config.toml
encoder_arch = "swin"
model = "image captioner"
dataset = "rendered scenes of toy objects such as cars, trees, mugs and chairs"
train_examples = 195000
image_size = 64
crop_scale_min = 1
horizontal_flip = false
tokenizer = "word"
vocab_size = 62
encoder_norm = "layernorm"
encoder_norm_position = "pre"
encoder_activation = "swiglu"
encoder_mlp_ratio = 2.67
encoder_head_dim = 64
encoder_fused_qkv = true
encoder_bias = "none"
encoder_qk_norm = false
encoder_parallel_block = false
encoder_inner_norm = false
encoder_moe = "top_k"
encoder_num_experts = 16
encoder_moe_every = 2
encoder_expert_mlp_ratio = 0.25
encoder_experts_per_token = 2
encoder_shared_expert = false
encoder_patch_size = [4, 4]
encoder_conv_stem = false
encoder_depths = [2, 4, 2]
encoder_widths = [80, 160, 320]
fusion = "cross_attention"
decoder_width = 256
decoder_layers = 10
decoder_norm = "layernorm"
decoder_norm_position = "pre"
decoder_activation = "swiglu"
decoder_mlp_ratio = 4
decoder_head_dim = 64
decoder_fused_qkv = true
decoder_bias = "all"
decoder_qk_norm = false
decoder_layer_scale_init = 0.1
decoder_parallel_block = false
decoder_inner_norm = true
decoder_drop_path = 0.1
decoder_positions = "learned"
decoder_cross_attention_every = 2
decoder_tie_embeddings = false
residual_init = "none"
optimizer = "nadamw"
lr = 0.00073
beta1 = 0.95
beta2 = 0.999
eps = 1e-08
grad_clip = 0.5
steps = 6400
batch_size = 48
epochs = 1.6
lr_schedule = "wsd"
decay_fraction = 0.3
final_lr_fraction = 0
warmup_steps = 640
weight_decay = 0.2
Rows from block 5 of the image encoder of a small image captioner, named by matrix and row number. Rows with one number within an expert belong to one neuron, the router's apart. Each number is 500 + 25 x the weight over its row's rms, rounded and kept within 0 to 999. All counts start at 0. Numbers have three digits each.
Before each expert's rows are labels from the 100 images, of 14976, where the router gives the expert most weight on average: "patch colour" is the nearest of a few named colours to the mean colour under the peak. Only what is clearly more common there than usual is listed. The data: rendered scenes of toy objects such as cars, trees, mugs and chairs. In brackets: how many of the 100.
# router: router (encoder.blocks.5.mlp.router.weight, 16x160), inputs 0-159
# gate: expert gate (encoder.blocks.5.mlp.gate, 16x32x160), inputs 0-159
# up: expert up (encoder.blocks.5.mlp.up, 16x32x160), inputs 0-159
# down: expert down (encoder.blocks.5.mlp.down, 16x160x32, transposed), outputs 0-159

# expert 13
patch colour: brown (51)
router.13:525502505544516485502481462457513522540530485523516484523512487486469469489484479531499542570497471487441493524509530485471501486497525491521505527515516444516521500532480510503523519476524470548502451499484517521474539427474493509505502535510490490493501497496518481502461458515501502485551467491514496535506561529443467499498529477505493500496499486484561500466485493501508486469564509484472537499514519475497490458512501484497542491507500501490471492501493455507524506509479471
gate.3:501498525485500525504463479482466548527520517490462461526504499485477509476501487513496479469486533498560463527484479532507510508500499535519459531554504477523451513502491481545478556498493486469500518495534527492532505566473449520516517508515494502468484466498505508515473501508473469500499485465499497474570498503495512525472485455478468514513539492495511498507512485523513519531509502480502484500488509503506505526512474504461535541535441471546542464468519511518528482470538505
up.3:466515489503504506533504563482499484519505486513530509492528484527498484493471505506478503482486497504477522523473516531494439513471485509440486484494496496489492484520532524491513484478526516539504437470498490503482495485515504502484481509488470498536482531517437523485496482528496528503467476517477469513500492477472492509506476475500486496515539468492530508509474461502529430484500487525494505498520499554556529458496529487512544524480525429507550423496490494499488454534496473
down.3:497523470529492455525474525506531520499533462427481523524533472458543535500488517499473518531483546498489509500491514500535472495479508485520519489481499495531492454571492519489524443495482493499521512509473524534476501507483504460515480503521484531485504556500466525520468490526496481488515515516513532501537501538518517500527446497466485506528504503484541493534457495470475487531512489484485469492512502485467534514438483527497534459497470529498492518502496467485515516550490474
gate.4:502461463476472528532480493500488523526520486467475508489491504503507523524494512485480487479526519483450511516512483501442548461484530510489455515503500491451520484485484532534516463460527548500476516486491511509500511465544495492510500504507491470521492519521511498463514468548497528515507478542433491487532510537514481496513511476497462520486483494543509501494499506496480502521497511518524499586527507532524513486499471479496537482433487537489557465455497521524462518484505489
up.4:483473457482491484483481529475510486513500483491514483493466491503470497517491511499473492521506492517499504501559524550503517478463478496502440511486463472482520480515485517555450468499535480523524493521466505494481537482580511503517503501478543502501473467525509498481504508515482497514500474477487532477498538549504493479537559460513457529513526517555505511518502496515509505533498481490487473524487476524515495501510478504514536520446529545501462472446512499433496530496517516
down.4:554473517501462509489537492492508448535499519459511506483533474447475448496474489550505487474541512506475499539503519495475514486526505538460481512476513480530530484487490519490508471536495479495480512542508484519502543459522497482473536487539528484467462481545478480450523514480511484531492534524462510463491513507461501542464485534488489500500515501485484501510495529484503472506515509480460461501476507461510453494473485498461543497494499469506505449499487517482490498451535514
gate.5:544487474522512500514488532491492487529556516473518503481490514484476527513490488470501532513486511505498471507501528474529488466520478491492479415487475476495523492512467509499515503508501470484510507508501469529492516553437516489483487518492505520498503455536501553506516511456539444511523534508541487480509508514498480483516523508534502478507538490486530486486501495505502462496492518533502571473526523537543517484461529506509449482521486488484555472475513563498548504520474507
up.5:510520469544511484503485521496473526523557465492525490499480495495494517522498524492538518512451507523523543498470503504542465467494481513504534482505516463456475494526524483509500484494544475492524494506516477492491549513481466483490501537527505516513487490528507542509486492462499472503532499510498517473468484561470428491502553491529506467443536504517527499461499494502522494513498505522525515477535492541488495522441551522534480497472515491493520512472522533468560490483496527
down.5:473512449541493504535495463529472521490479513491502492485483526482526526499459484509473430494487514481503488499531535509523495505462560498508514493488531519467544443502479526515547476537480484470469517524521502522462471497523452516497492500513523470468469472509497489525522490501517493493510543481514516499488506522545535460485471494480519537487479486540505479510486506485533481558474518541524532485509521472523517460474513504553500494495531530513535514526511491476502477466500455
gate.6:466476502540464512513503453494482475522516477502464507472539499512478503479500528502477530492502486451458540505500472523471536454527510500495494476516534536474489474498492489510462521450454464497479476478468513544493509471501486493470541493536476490522495545488510435522461523493540556498516470513489518504488548515515519492506522514521538519447477514489468519479525509524473519513506489516487490490532499519514471473478503481500523474506440509476552509501500498550486524535495500
up.6:540495475500519522488497511480536548457420491514517487520480526488515521493500493459526500481502509543485467494467512431460505556499489460490508484481508474522486495482495475512514480521491532493545491486500528472559498509497501491545472506503494520505521478489467532517538464515463451474524515470521459525528465467492505544508479460457517505520511482473512498503533497503548469521502491473495509545482507478474524523531562514513509506480523497492495507505492479474500524479479526
down.6:544482503524517453481478456531460484480509491533497546489506474523513497490465504479541501515499445556532497504470489528480492543493524526500498516550508514464512556471490493470453501526515453467502529487544483493494498509526498513490463467511469491515505519503536474545479514518493556492538503469458494499516485515513539488494507501508511516433518500485478518487475464510444519471505452500492475476492483466489510518514479520491518455499463480505487466485473507513502498534486502
gate.7:529548516489490466505518493540506480463522485506521506530501532501527526544491480483483524506524441544526510524470501493467521485501481485496466506536491534490500513525498525504523492484526474517453497419511477528519458516485455501532540483465499497520506518457476464480451491490496540495506479505480491503508488508504534498551503507455477455515472527524509515516523480503523526517459521508523544459444468505526530506516489548502460469521517511454491510503496502499479486525492494
up.7:505520485495488460484538516523469531473533497523493464452481517555464489530474521548532494512518470508503512505513481451486522494555510514491451512539455483506495471519513527457503482486540501483452484499489553536484473501468496497502543509473484502506506533508514465444508472513520499445484491450489521494502509504519489514527471552485484501460456558494533515531508510510510539521519498546493477521496487477544486488508492522498489493514488520474513482489478467503465511510523494
down.7:501488483499506525491436534546449513477512457477497545505499506522547485483508522520482486544472507456499483480505495492521494519503500481514497512519510512526496512470478520547537531511448464453454524490489507480518521486487479516491520494453488502525489506551442437486496526505471489499494466475525511482511492463495526498458466502504554507521545465467497484495528507473512502500441491485506501516499460507478508522477517492514492539483478474523461511483509478516484461535455500
gate.8:533491472435500498526508468546476509526551515483482502523497461476480541513483511510504528484492515516519467529512488527469502527469542496536509507439495447509536482497474465533544486493507506476532439494455532507487541460498524556491488523507493494489502513480500560546510457530468496483479467519495481485542466507504478509485495468494475500515486506529534499498507505549515488488511505515490517527501518465476520477516506479541511472443516498488504474500513537504523499475501494
up.8:534471498438477463514485501489509501537536496535485487493518487491480545523461508492485468509486500503515497543518507532529506539489490491479513493463466459464533493489460501545543467515503511488504455514467527521489539483523518494472440527518492488474474506476477546523506489546480507507506450507464473481522479543492478493515502476480485506539470482542522458491533491524470491474521464488494506519501500462498488485518491479543482480442555511498505464475525514465486507491496473
down.8:492477514542457514492502508525462484513506516513519497468514512473491470524531498503538513485506535483480503534517502522483572444469506484493510525468500488488514456505497525486485487469501499470497519519494552521457502450511500520527470538513538435498478548519508522453486479535519486510470540503487535473531478498498530514481539502471479508536482496496492502554525542521477534513511514545490492469488483483520475480517572541495521502512496477514514482511484520518512543491494474

# expert 7
patch colour: brown (73)
router.7:553519508552512501474514476524525493494461464515526490514496446503467511460467501528456504548510466472483521533489452493473493505498563524524472512549461487515473488483487525530511523509512499482477496511494538453523484473477499473502509519472521515544464525466503478512510528533492529510491503466454474513494449517509528501434503474495505480484502520511529489508503505497476490508499505491482538492538487540517490453539542482525494508530476483473507537505529471479510538489504500
gate.12:479526500482489465538532484484491495502518509505513540449499488528514467505523484540498552516519538539512484496492448437499488488533467514462504492502499507524483537492464451525532490506517486498506483461466469503521515494510518480451494533528536510492510471551472480475488526466466527485553487521496485486473521503485522499491464491465546512482506514532460474543529504525474504511512506512495444517472472489511504529489509520475543470516512537439486515535500527510480504482507495
up.12:537479489478481501501517452483525508509506530497540484504483531509488486485473521511545480497477527460490453509506481545500514480507549521523490494474518517457517484456505522500517546555471513514503532531515499510505503496450557488505525486503475527499513578512462537547531511495543485511493504468563476490522492505488519475491526464506485509486511448468461528475496505545456503505508517524486490514489522489502543473502512447501460513491491495510513533487511485475522467496527488
down.12:501488469529527464464493500498529492466515520512513500493438477526537524518511535515536483470502508502495471476508494481506522543470523484506475500538512508470446481494480441458494513462504493515526510502499506506484531532541517507482459488466495509498553513517553503501524513498509493465492550498528473494509501530527494496496510518469490484577473517485507508569455490531496558481445506506508479502523470513501506453514541486509498475450473486496501493495494517509504455490489482
gate.13:533486495516473509443475505499503514510478487488545488506566526501489499510497504506472534484481557457503486447508476488482517448510503473508466517546489514498475551477521493483469503477456487482504519526503527505515481545481495530483501490523486504539524509493505525475488469473468493460479519493533494565505504492527514501496489510509513458492469519502503497494464495509477505530556525492538469511511508489494442488486437527486493489478511484493486545557461500519539496520480449
up.13:488492499464515487552504491478482488489486484521464475499451464486503529481506554506511490537561485538502511519518483482509472508486525518508494475502511483488541457528459529509536498513488526492486531509529496483519526514498514511542495516522501512476500514444472534526492512525521510477527496454469518482543511487541452516516514466478512503507513518491498502455489475495541500494464488479521505497518467540525555518506550480509539514509531507506538465444566466467465505498499519
down.13:499528522471492513513494522479489513503526462548493523466469472491516493519489479488471492559488506495507518488485508483486476507498497543453485497498476457521456506487535494497490472476511554503496551510514494518443482514442469536501523521443461513495510475507486541512504510479461482481498473479504495542469500492528479499494490490561455514530465525548474497532469483494531547499465496502481474522466440533535503532505465493508513496508524523533520509501523503493495530473534513
gate.14:506483485466504511525448476520449538510528535503489469503510499470482532481510471535504505503446520492529487489545464516484500529484547512507486515477545507521506488460491492491505492487464520515517538488500476535486532523446526503547463509570492523501512475506522549539518476463492498520496487483487507456482467513528487504500498493502440513448519491529490518470504519520483513512491474500520462518516525490475530527493531446535527489475509494462507523527540529530475490504475490
up.14:503482484517522496507518482512476480507532508488470471479518458509468486465518468499495522516482521488496484504538508540480503473521501529475512511481545499491495489517465503458516524500446516530505518500481516474488531426465517470504479528547508473511479545534522459498565482500559576513475467509486509473497488514500507482463527504476479497459464450457474499471535488536467486484498504510476488501537532502489475498484545484497511525475500472489513497486507522528507504465492540
down.14:550491452541487481485512490475472496522509468529549528481486526523490470506486495524532523447533476520486494489518486472492497474535522510506460458502457553476529533522475536444516452545512522525504491463499512481521498519483493530523486496486510504528505490496504485528491478492478546516485456483461512474508494540474519548532507539509527494470463542500471525472480521501497502503474478512532504479513458500471490514503538518491503474488502510480511553531464524500514488510463458
gate.15:535455494477500496522492516520562521467491524473455523540496500524502561465541515510495482501532513513456486512520480515464464519484490501495494510536474468513485492457491469534488527512512523508501475467529508499491469499537497545553488469453505512517499515481493477492505509483478445550512498453500468484515479477517508483491457503509534469506539525521493486531480470489530501517509548483540517548496510569501523490531502448485506476509484519489489520480461494474507503492475503
up.15:542520492493524471456522479501514472501484485532529474469433482506462478513496469504545522519499473530485485514429512515486506534489511477539492516518488493477495555507493540470493497520530458474474546489525483483506516442524508516482494534470485475491520505480537427487445491496506539503542506463512473528490467515530492466527524481491531502522478523483491486520488506492530501505505525498512492461484503510510487495506548541529505521479472491512469541490519468520518524526525510
down.15:470525530549495495484548542486508484501521466522526476495500498494504455509460509458498507534491489499508494492469501478479541484540467474525482500522483512483500482524514548440486495462511466455461519517496469525522472504483502484509520461498475472534490502511482505530529518472511544505499499502537510520481475515502499517547513507527471412498507502494502532488465495511538504494529521532512508512500470535530453516528573524498490512485482528519522497525492492475522536522537464
gate.16:512508475502541477507480507462490481504508565494474464543533508469548443460472488525540470524555485466465467523501485537523489508465484506526530489457541458500477498508527507512490488520490489546535511490509466502489522474478440514521485500512522522503505497488500533494518518519516485518463536488543507512501461494453486530490481535532517478524523504502491514530506467511512507474498520476477483465472556488517499525516505485526469489521532500454524514500528486475490454527497510
up.16:543472510511514447512493494467515457513488536502470455528489478473513475471452507506535471530545484478467492518500480533476492499478547492549497534502513490482485479480546543542516518523505464532516509509536430493472485500494467494530474504504526496479483539482505508489486516525514512504482540462533462533478462458485524495509491527520511488534527518500496486531471455513541521482493512469507518469462520530529503526533501473503481514502515506453460503516528481484491489524512528
down.16:471448467505537488492499483501521489482483497493519502526500486533485494546497487537506505531471529496527454549507460493521476488497460511476489540518513505521529498505528499519560515535534514498510514506489508499486491483487491509495522529509531509476497507521528504494466498531484591482476502503525527522474488494491542531515435524474543506524500486562474488517488488475504476489508537455484483457494512487510510511528489538529535509479475519474504497549484458475482526494566482
gate.17:483512511515491522550532532510515488472500501542462478504498514494501491513487477501517529478510486549483469499550487541494489472550494474464490510535552479462486502524437507492521526472510529470488467475484516523499462528508471456517539448519485514510513478502489482537493454489516487508506470562493486462529519533530469469496520498472439504497513495482511496493506474546467520508533476480471500510518502478488477454526537476465492509557495478511539491496507487522506519486521509
up.17:510491480503522454518518522477525475498483515496482482474470521526502534516483482488496492464524491524488553507523533515465513505501490530445452480554497473482512478531483529537494493479549486523464503491439491489537507466549513457511472488482497502506460473503533491512465511526481499530532503509446515515502514531534508476550473524518527524487511530524529491518514509514530506488480480526520529539496455548524483466477488510476547468502485544464486489487469507491476535477502487
down.17:486487493531515466504516488534529484503487509520497443476508476485490467488504511443528499473516488501476464487518549542537476524481495542501529571477521513502481508464504497553491530528496519460538496540537475530482490495539494501463473514501517492469505496519510493551503491456528507532499499530514474493548532457506462507489505458503509511515520509505503477514453502534472533503533506522508474499457512487485561483457486497561466518483503483491526493512506498485501474503486537

# expert 8
patch colour: yellow (46)
router.8:543487478506520467525520530447540514508531508486538496521511526469479501509515517523479519513487482553532483475531482522537493533499530526469484499515490512458547489540463561512514505466513483474523491488496518482523519481502516507518549509501447482484529518483501521539482469485495472505493502445468500513509521529496521518537552449536483481474537462469500531475483480524471521520509513553501473480506553491480473486506513477525530499486475469490477498497520485495500490455525486
gate.6:491495503457498546472482504505475520490480521491512518488484527480492538489524510521512490538485509522524502538479474454532523535521507498483488463477459439531491473515493499521508503542472491482526472487487530512522526510485496472488519525503546479484498469503470542486549469523505472506509459479506493441531505470477457465466502476485525526507492459502523453486541502482535459547499506493512495459539505524449490513533502521532515541504529483508504469483526516523469528471475471
up.6:488465491440500563527472512523521514488486554476479516488476531485517505489521580511502453498501557521503511483509480503470502507509467502490506467500495477548522507507484512489503501507507509524514479482511524513522492483478524504503512504485528527490476483483462517502501466467529454442476483485518468461534478448483480504470476488442458509489518483514508484494489470535514523551514500488452515532501524529500542468542514454524488513462496492533499504524515524495494475493469471
down.6:491452480489485494479531527540474490481526487473543506465492493509520476499457466463467486555497543479521504505527463504483507501486496481483525500509509547502533523545483507462465519527482507452497531497544541489524486514501495544501519469529491476487500499551492517492496521513530550548484478516515510491516498496474521496467453517475496474530460521453512532481513497506486529545494474574477503457543512473486492493462457529493521501468497505485491503475491500502495487531498472
gate.7:472491499481549528546530497469555462526516515534515480492466510522487493464504473530465539494558464512492522438526499513502506527484498485510511490496452497530510477542488467489488468483537515475493481499463480523508513494464497530482479498497494560509501468474525472471490486526485469459503498456519477520547493496482464542536483508513483485501520509509511493481482476488539510514485509518512497439510526493531496460497527481509484523513517514491506484432500512508508431470485502
up.7:527487536499484490537473473534517517473469468471439471510496504522486518493492485488468520515447541519504526506495485500480456464540452504455457514560508501462494501494441505521497484503549487522513467499505470520514507463533528500485552489513521509501490478525522482488514487514466514489540518495433475482482526468502529516475494475502499501490503492524541504486498517524490508544518478497436468541472466518526500526496485492474514474512479506469509530527477482504475462479516491
down.7:521479526503498537481513471560474505535502507454566535493507505505522516476504511474503516500524502473508506510463528469501487527486512487469510458537457512534485474467487523463458491502498485516512524494533509509509481502485502453484498471527473516495481519526481501492478462500476498492523502503497494496487519582505453508478513528532537506470505487491557476466470494454477491508503504510531518482487512479488494449491457538510520446481541514460537497434503539492492505503491520
gate.8:480495497515505518490502476487533477532456458483495538505475507556515481490505517545475540459543483481491514457487500504490512458499517475520446488533474536495522554476466473488526508475550510505506489513492493545465456501533457503433504495481488536548512490481568485490465510513524506465537461486513492485500488524503524493491507508520511498495505520514540528473508534483513480491489526520471536504486518517563491500469468487499517524520481506463472527509498529512517504513493477
up.8:501490518492507529520487528440515515493497513489490492520493487471491534507537497513497516506500459537489473515450495500512457520503496532511531526504503459512538488537478476511494523509502511493504463478513542516468521515522540531488534513464521485468527436488527530499458528434536501498517504468496469511469484488518463436467487465509495468511533457488543503459484473524518514506531502448488507524501487521448500507518523473499506527528536505473479480523488486500494446521483534
down.8:504519499468522522490464502492514478526455464502504520516484523513501521464545497509483520472489492459549482535492556486531497553508489508526524452501475490540518550477516541487501494492492485479475549475445449463471498475497498495518482522505466503504550519496532468526455468479499517507511496499519473499492485549507507485526510508535520512523557494462542459494477496460492509495514508522522540475486515509515506506490561512543513482499519493487514490507480476525449511521503468
gate.9:462491509490563496523453499464513543489457509527452507507514504483500483534555475474530476466531471473476501493554507490518486534456498478505498525497526494515484537517521479522469531493513524502551491496515503510495510520492515506554457507498461469499505474497468522490518505491510512516481512467524507498568499511519489472506490452469485490538510484504468526484484451459539530505466521467498517529534518526497508508517488476525483527495559520476528453462507485497515498512522527
up.9:505532498488514518482481491502508514450456510517502523474508516517494480516461464477511499507448490491489465528487500478481509544510506471501476511483503524496500498469513548465499505534508492472492476514527495490502487519476489483528499502427478479496565528517516493477492510437542482559500478463543502506527472477532519466529493485522488451492475495491527514536469488444458470468508571513493515498516508476486471467521479503486516531528493532535487527528511478498529543498524514
down.9:471479493548498493509509490547484541491485474510455522508490465506514486493498540487479484496520481471554517538463506503504490520477497516469484498490513465523526464504454514512525459495518520541470527546489519497500535522557535566507515491513530519507499516519497475476512527495492483503474507545487484499504485491477480491474475505521505486495488477527494472508473536452462475496502546444476455516495472543523540469464477504462559489529458485479490486500509467536522502500521504
gate.10:508506448532479485488511508533492481497522502490507497484538498477506512485491543526490541539493520539535529495474500525517557493534500536471455452475531490464528475525492501497507490455492498477467552539493511498446494498497524516485551523482518497542491484470510500533518511525488498525485475464541526520470537479505497492489559527534532492461506482487515532512520507453502512470486485502490480468531474513503509518485533503448484522509472460509502504445495517497540465514466476
up.10:516531514481517499483501501492509541484476512546475496513479474532499516491485476521510488470505488504474503501510507491435472505487471433478516551501471542525490568468520528530469511535492503486528464451498483480529500514516473459531464501527516510446530510517514503514500488484511490527536524515485461531526500519497517504495479507446479513537505553524516485488539520528479499520539501530521507509527513499466498446513488478503490447534548515495490527520518485510463531517495532
down.10:477484518523537504476490493478493495473525548535541511511513545546534497476488489523497501484503538474495497477501517478449467527495498473507508508490501530445503539512513536471467467477501481473469512436504478492500438486486502511561490460463457530542471468499498488487484511480545497503536476509480470496509495483544526551516509485469506520510534516543548515537517505496514544493539489491531500455513510502521522515499503504496487467526490533463499498526498513520469502477519477
gate.11:506546507488533520503502455517521480526538527523519451505509470528482510457518505512489496522475510519543527524506524496532504486499490506483509520484528469492507490532499496474509524456509516520492495555487553509489510537495505501449521508536525509512505452480468484483542461549534484503476523494467526499451493491496481482476539544455521497506507483495508497522522502540484501491479491488457503473464460494505552506472506484483483467509491454529481438513529489468552482459531514
up.11:481489465497450510511499497479497497474484466470513470482534534507479480518526476519489487515525465495477499446484466475506521475499538463518482499504493548501475491500523537500481469515496504491468521482516476523534508471528471484531490474447491482496478511522507488549482498485440510480511487493550499518548497483543507525543463457476500563486500543537481482503475465463508500489445525519522501525521549487500483468499469528501535515523504538488528516469495488509479481536482463
down.11:519502470484560483519534509502530508463469528489518500439479506536541464506521496498505499480531483517465530486478493497501502485495481536498554523502516492495438509532506468508459551509484519500505519503487467491458491505528493495484499475486489509482530512503540463514462497525505510514501513479498462477487450527521515503518483487495488470517563509486497518516474461534472525528515560484512492488523491457473490494540483456514545452533544464486512512484531456506508465486503477

# expert 10
patch colour: brown (52); black (44)
router.10:510460506483506499480531478541475499530544475499489495508505543504476511509533507477514513522518513505559521499463475490466483474490516489507532523511499499471494486459492474542515535515493491527454531471521495513496501472512511508497471553502472478502525513538483480499515472527536527540505539489482476479504549506492517469499498510463497498495498497454472481537481500552482474550515485508488531459469529486479512536472479519578557490508446497512496492536528481539503491539477478
gate.6:493471476481510483511496473499552463492483515476500501512440504521520496505477474504489528493535434510460523488494503478518493463484507473490490516489513510509513550481510469484436507506486493484507544505489490505459483565525491506475479483527481466522561508492551480506469508484502489500495512508506454495476488527506485482516481484527495485508523542545477460549518487489505504494492552445487534485476537481484534516497488515514486524539470539462505544526490482527519497523555514
up.6:545471515489520478499516463508529469520472502483561508503503519502470514509496454491490534469468499513464484512453520462494500479518477490477487470470466496475507508489493507489449469495535515527498491511486520562531524506476495488498511490495458493491509484519549522504474471497520468495555530545472479526514486525492475524537497512510455497466478518534507515493516529496494473461540507468479501487475541462460483498478491491544430468484468524524539489535479488528497533513515481
down.6:527520502526519511496482499481464527536507515507494464519497552518522455496497476493480468490476512501478521518521533529503508491494472495523519536501476520488504495530542487475497438481522518509506502494476488532479511530467462492487503484548481508501436469502523499504515512489525491477487537531476536542548457524510554550506494512497460444523487504526505497507478472493502497451487500470507486466540500460499513507537504502443486441517545497494528465527460510478490474488537499
gate.7:505476516463489535548501503523476520475514466490517532497508563515517493468520547506484501480499533463507531491495506466462522521545517470481483474519476541487535467465465463487538505506469453523460495498512552514472519543504531505544475510462481481502528471508508455487532494459475498487498479503496498498519534505492480502457475497466487502497471499479512459479501548517511471532476507484477533494509518457485529499474550525514534495527471512529541491484516516523497486492461476
up.7:502462477491481517518441500520479532459534488477485509472506536489516527462501547518497485529493500483524484494491476486470482515522507504482539498472519476461514493467507481489500464493483473483484514506519541534475503496501506528539469520461475495476542523496513518493569471517532481504485485505463494459539500492515482504471449510480448492482481521492488525480536538540518529513508507476490491484523499455488524505494525495539506523490501495489559496526557547540546453482470512
down.7:478491548464484520506482517543510486483518512521477504477487520502502551493496500473466498458504488492483536530492476457486479472529505467476478481501484551445520508555503513484470501496492486465490476444529524493515452501488489499529472493463542492507490532509489475475482438498517460539487495527489511519559487500535532501526518516483503496457482595474512518500530500461466500503480493482513494490511521483522556497516504497486500470511472498541541500468502480507499500491489503
gate.8:484478487484525516482532508436447514506536475508498516516535477488509483514507497495511496513506516449533514490473506513518457547477533566536545482515516555525485488545495518476529497523505530483497485491534493481541490507509470497498513488454504525488530468467464490530515530494511533483480490479519522484484455476519508504489492557465513487526464503476513517475476523478523498478484457463493499478527443508495463516519523498458521505496536463496433491478523501494483487486481502
up.8:478511471508500522517457589480507574483542559494467487523525522477517525489482521520465476514505527474527512478520521490513487556478485498509507493496498473498469502520512482561532493523475513472529492511512513483506502494508493466498476508509521565507498451490484481474522495476515499511491538512472500440527482515498495468491485512502489510500501459482516484453542488493525505504483473542508448521527486521493475477539509488515535475453504463495489503462514492493463467483484517
down.8:570525508556486452538495521477496521502488480514461483530491481534482428503445457503520536514506459500454469538517506463480514487513505471505506489524469523507520482520486519509511502478500492474502471469472492514516478542511458499502527493535501518470469449491539478494468519492484494465505482522524485480508500512488481535524481496511498434527482472520517477518513485506515471479506502468456476531499455522513481459542470481506512469483519516469489507535492503493475468472507490
gate.9:520482516481479548509492474494472473521521496464478521548508546498498474494494495479500518520486514520529491470506471506516489506511471535503534488456523429507477516510509469523431449502524453534498480499523485552517533528488505500523528477542518540473490517538479546516504482472491490520493542480490535496474540460470493504482516519493512507495557454498472506501477528508468489498528481453506530449506523492484503522528495470485498475524487468477476506503532494524499480516456511
up.9:508499537478500527481522485493432480535540527470491507530496516491510492528488500474512520496498465519522506509480477507523473491521517508519529515461474483498450502554538506527475478481491454512492507517510480527524506548481494502513550462531536499519505499544477524497507486532498474487469489490484503488465494470499500441462519540547526479518516501465486477491483508511491495499538532478465523496459482482491468512541478479442451493502529457478455519485514498536511473528448512
down.9:531505546497520542469475467468503476502486494483484549492524507493519450519476460427489488549507531542520537526492492483526522496530499481517474476480496461487501528500468517493468496500516490520470523504474538513432534514505516489509557523527527492510498558489500512463491520458520469481498482491488509497499519467518486435487475484512509512469530473516524504529490506506500526488499495469500484512529482556478488549479517499503508556498484478511472476509462532502529512490500472
gate.10:495488517499477494516488456490505501506453531490518477514460495523537477499487485470477516508504466481418536516509479529478517520498504499500516541491516504520540504484495519476483539519488499552535486506515525475509486525527500497506511474513451430469517503488532472531499501510518532498462520521498506551487514513499489521509507512438537518550512522484477477537503484480475493511485512456482535480483518465494536485524524483537502509554472502487555465539499462477495511536539488
up.10:515550500485508509502535455488498500544486496506534496505542525488537434537523481496505526494456506538501477487489520480534520497520488503546501505451517491505514516501530478465472486471516468480514504511497524549503508507489474485460507509516496486501490482540505538545490493483503500476455508493557502503448486462494480521522494548481502489502478493531515503507460505521452512470558497487487500453512485449476475518488434482485486526536507498502499485539456526510515467493510453
down.10:480466503517474496523495511491481523490512503523495524483569512509513505487514542518443496510481488486488547508522503511465484495447485525507494489545505528476529493486501494515461562488498539479487520446505502454465498491492443511517480522528497485523495481453531488479510490500494492502486525510463554483500488521521526524478524488496500491522485482492518493443506486463500496534484530511457455483519526494555478495465507515480478448498502507488577484494502495467488466462543514
gate.11:452518499455484503531507506529485488498532490490517530455537487512473555496477563524481482501483533508502502530508508443522479509502518479486456462513465505523521460504481457494506510498533538504499505536472527511517525516478541523522500489516563528563510493523473533476529512487472478466493450515454488466521487496499508479469510512524505482481505506528505510518538519475493534504492511549488491512534456493489483502506458545487520479464483490476504517475501543507477494454492506
up.11:460525488468496491521520529524496492473555462451528498472484491519523559491505554510463477515507520541520536486523522474463454517487534492490514461574530502506542487466490496498495535506492529512471525500495491525525467503527517527544530514536516520494492526499461520482540537485446501477491500504480481512476529496514515460447461476479473507523504529500477519527523485497472490504500509480477487550514486488488545483478474502510469498506489493532481538506511500492474475483490538
down.11:507478489526466451500477503535504501504504508533515482448514513554481510493527509477473529513500508522525493495483491482472523535484492488498517496539490513487517518490531485478484523496464500518505479525503500484474521477509485479489457489466465515472492493507537476500488477447483526534556482484461522536514545538509480497449488443525437515471499494448460525426487486514455483522489517543485468498503518498550492477482535494509489494527474506516500468452486524505488517507482533